From a checkpoint of a small model that predicts nearness at each pixel: 11.2M parameters.
Rows from block 8, named by matrix and row number. Rows with one number belong to one channel. Each number is 128 + 32 x the weight over the matrix's rms, rounded and kept within 0 to 255. All counts start at 0.
# convs0: first 3x3 conv (model.blocks.8.convs.0.weight, 160x160x3x3), inputs 33-43, a 3x3 kernel for each
# convs1: second 3x3 conv (model.blocks.8.convs.1.weight, 160x160x3x3, transposed), outputs 33-43, a 3x3 kernel for each
convs0.125 [121 161 155 132 137 158 118 116 128  78  78 179  82 101 103  79 125 138  72 102 166 111  94 176 142 123 204 123  76 123 160 159 140  85 143 142 110 103 142 135 125 101  89  80 119 148 135 119 106 196 152  62 179 170  93  95 133 113  85 163 153 107 136 142 127 146  89 118 134 157 122 112 133 118 134 165 147 163 113 129 114 104 110 112 134 146 117 132 165 150 126 119 211  76  65  83 115 130 115]
convs0.126 [154  96 143  87  73 136 120  62  90  85 136  83 160 170 138 182  76  58 192 128 138 106 117 120 100 123  96 128 127 123 122 101 154 124 125 110 188 161 140 132 123  85  84 112 111 111 131 119 110  99 183 150  61 142 129  97 107  81  90 155 117 118  63 133 108 146 142 138 126 118 109 102 110 133 143 142 198 161  87  79 113 202 109 183 196 105 113 130 164 132 152 165 167 115  86  79 130  94  80]
convs0.127 [ 80 109 102  60 168 131 130 125 175 201 127 152 117 148 175 103 108 176 112 123 134  34 125 177  41 105 101  83 126 108  60  65 104  48  95 160 128 122 140 128 143 136 140 136 127 103 101 147 125 113  85  85 164  94 119 146 198 121 129 201 114 129 127 151 133 102  91  67 140 136 134 159 122 121 157 133 137 108 120 133 107 115 145  78 121 151 109 160 124  99  53 155 159  56 106  99 131 201 144]
convs0.128 [163 198 200 112 131  62  88 102  89 134 179 148  94 141 144 125 153 162 161  84 130 160 159 162 174 140 165 138 100 108 119 113 132 104  64  75 152 167 142  84 133  98 160 182 147 136 117 109 138  96  87 161  94 112 164 136  95 171 188 118 148 127 145 119 107 130  87 113 115 133 138  83 149 143  98 111  96 113  96 100  66 113 126 148 128 112  86 136 143  84 113  75  67 113 145 131 128 157 108]
convs0.129 [161 128 109 154 143 187 175 111 106 188 142 176 113 131 162 146 133 104  65  29  94 134  98  91 164 140  73 123 125 120  97 125  93 169 137 129 199  98 101  49  52 192 125 107 106 108 105 137 136 157 123  87 132 183  89 113 136  73 111  78  90 149 150 104  82  57 133 128 133 148 130 112 148 164 121  97  90 131 108 161 176 129 142 176 101 103 211 147 149 206 127 136 141 183 118 217 108 142 193]
convs0.130 [109  51  87 188 143 101 178 146 186 164 175  99 106 101 132 161 161 141 103 184 138 106 135 129 125 116  99 108  99 107 170 154  98 149 123 135 193 147 129 170 150 114 151 114 117 112 148 126 110 139 149 161 123  80 110 157 152  90 129  89 151  68  50 124 123 136  69  80 114 103  97 104 120  98 103 187 153 127 136 157 111 204 137 173 176 143 104 158 119 123 125 120 125 198 132 150 136 116 138]
convs0.131 [ 88 121 108 137 127 101 119 136 104 103 123 149  82 113 105 121 133 107 147  88  98 115  97  93 108 143 130  70  79  85 130 139 120 157 104 114 149 135 157 122  96 131 106 100  99 165 126 148 143 116 140 124 110 120  82  96 116 149 163 116 137 157 131 160 149 147 155 156 149 159 169 129 115 108 114 106 117 120  82 101 107 131 120  97 127 129 140 128 121 148 135 108 120 135 144 153 168 157 169]
convs1.125 [130 163 159 114 106 121 115 149 182 174 138 129 163 131 143  48 125 161  32  59 138 113  85  83 132 149 117 135 116 103 114 122 143 140 134 103 145 129 128 110 115 127 103 146 125 107 146 167 137 121 140 153 125  81  80 114 104  88  98  85 132 147 157 142  97  88 119 119 113  89  89  96 138 134  98  92 139 129 116 103 151 132 151 128 134 137 111 177 203 155 141 197 136 101 127 134 212 152 154]
convs1.126 [146 129 159 160  93 200 121 166 180 113  85  98 147 139 126 149 123 190 162 156 128 165 157  86  95 160 136  90 137 100  79 131 150 124 143 151 126 100 107 124 103 119  90 136 118 120 149 160 188 151 204 134 124 132 145 152 160 167 141 131 135 139 117 162 155 140 123  78 129  97  93 120 135 150 168 192 158 135 144 125 123 133  83 105 206 141 168 172 134 183 165 127 207 164 123 156 134 115 180]
convs1.127 [ 52 118 199  97 182 157 124 126 160  99 147 162 127 122 134  93  75 109 190 104 163 207 135 159 183 150 193 153 178 168 115 114 178 123 180 137 135 120 118 170 116 142 173 103 129 103 117  89 122  90 127 101  85 141 108 138 154 103 154  85  87 143  95  78 175 184  91 162 152 101 102 149 163 160 152 127 137 193 162 124 120 160 107 128 103 110 123 134 134  98 131 127 122 141 117 122 124 133 157]
convs1.128 [130 163 120 153 129 122  74 101  97 153 164 125 116 139 137 144 133  61 121  92 107 126 114  83  91  95 106 143 143 121 105 109 122 114  91 123  66  97  84 141 184 185 104  86  71 152 133 109 151 163 137 126 113 115 126 104  70 126 107  81  94 145 121  99 144 165 147 149 187 133 145 105 162 182 156 138 117 104 112 154  86 187 131  93 174 140  92 117  90  97 137  98 110 127 144 157 167 124 131]
convs1.129 [ 70 139 140 100 146 169 132 100  98 122 103 118 146 104 111 141  85  85 141 109 116  90  99 139 149 199 180 152 103 102 150  93 103 137 147 147 112 145 138 186 184 218 128  79 102 118 136 173  86  71  73 146 167 150  79  84 141 131 151 132 150 142 111  78 107 118 140 152 171 166 133 134 154 117 129 144 120 152 112 101  94  28 123 135  93 122 214 118  96 120 112 140 163 145 142  53 136 186 174]
convs1.130 [142 102 123  93  94 122 199 175 163 185 123 117 157 139 143 123 142 125 151 158 160 206 125 102 128 103 124  91  80  80 139 174 148 126 142 138  76  85  86 143 165 143 158 175 181 161 164  93 114 124 111 168 130  86 138 123 139  95  66  81 134 156 139 141 130 130 147 186 137 154 137 162 156 123 129 139 146 135 209 186 200 191 125  97 112 103  93  70  64  76 187 113  57 140 114  79  73  69  81]
convs1.131 [202 228 205 163 165 153 142 137 172 211 169 155 135 127 122 129 120  82 150 157 120 147 150 156 165 174 196 180 185 170 104 107 101  90 101  84 136 144 152 112 114 146 117 109 113 143 160 102  88  88  78 115 119 115 113 113 110 140 103 113 107  82 112 144 144 145 101 110 120 116  81  90 102 120 153 168 150 166 149 162 167  85  59 109 142 130 143 113  86  99 111  91 124 147 139 119  89  89  80]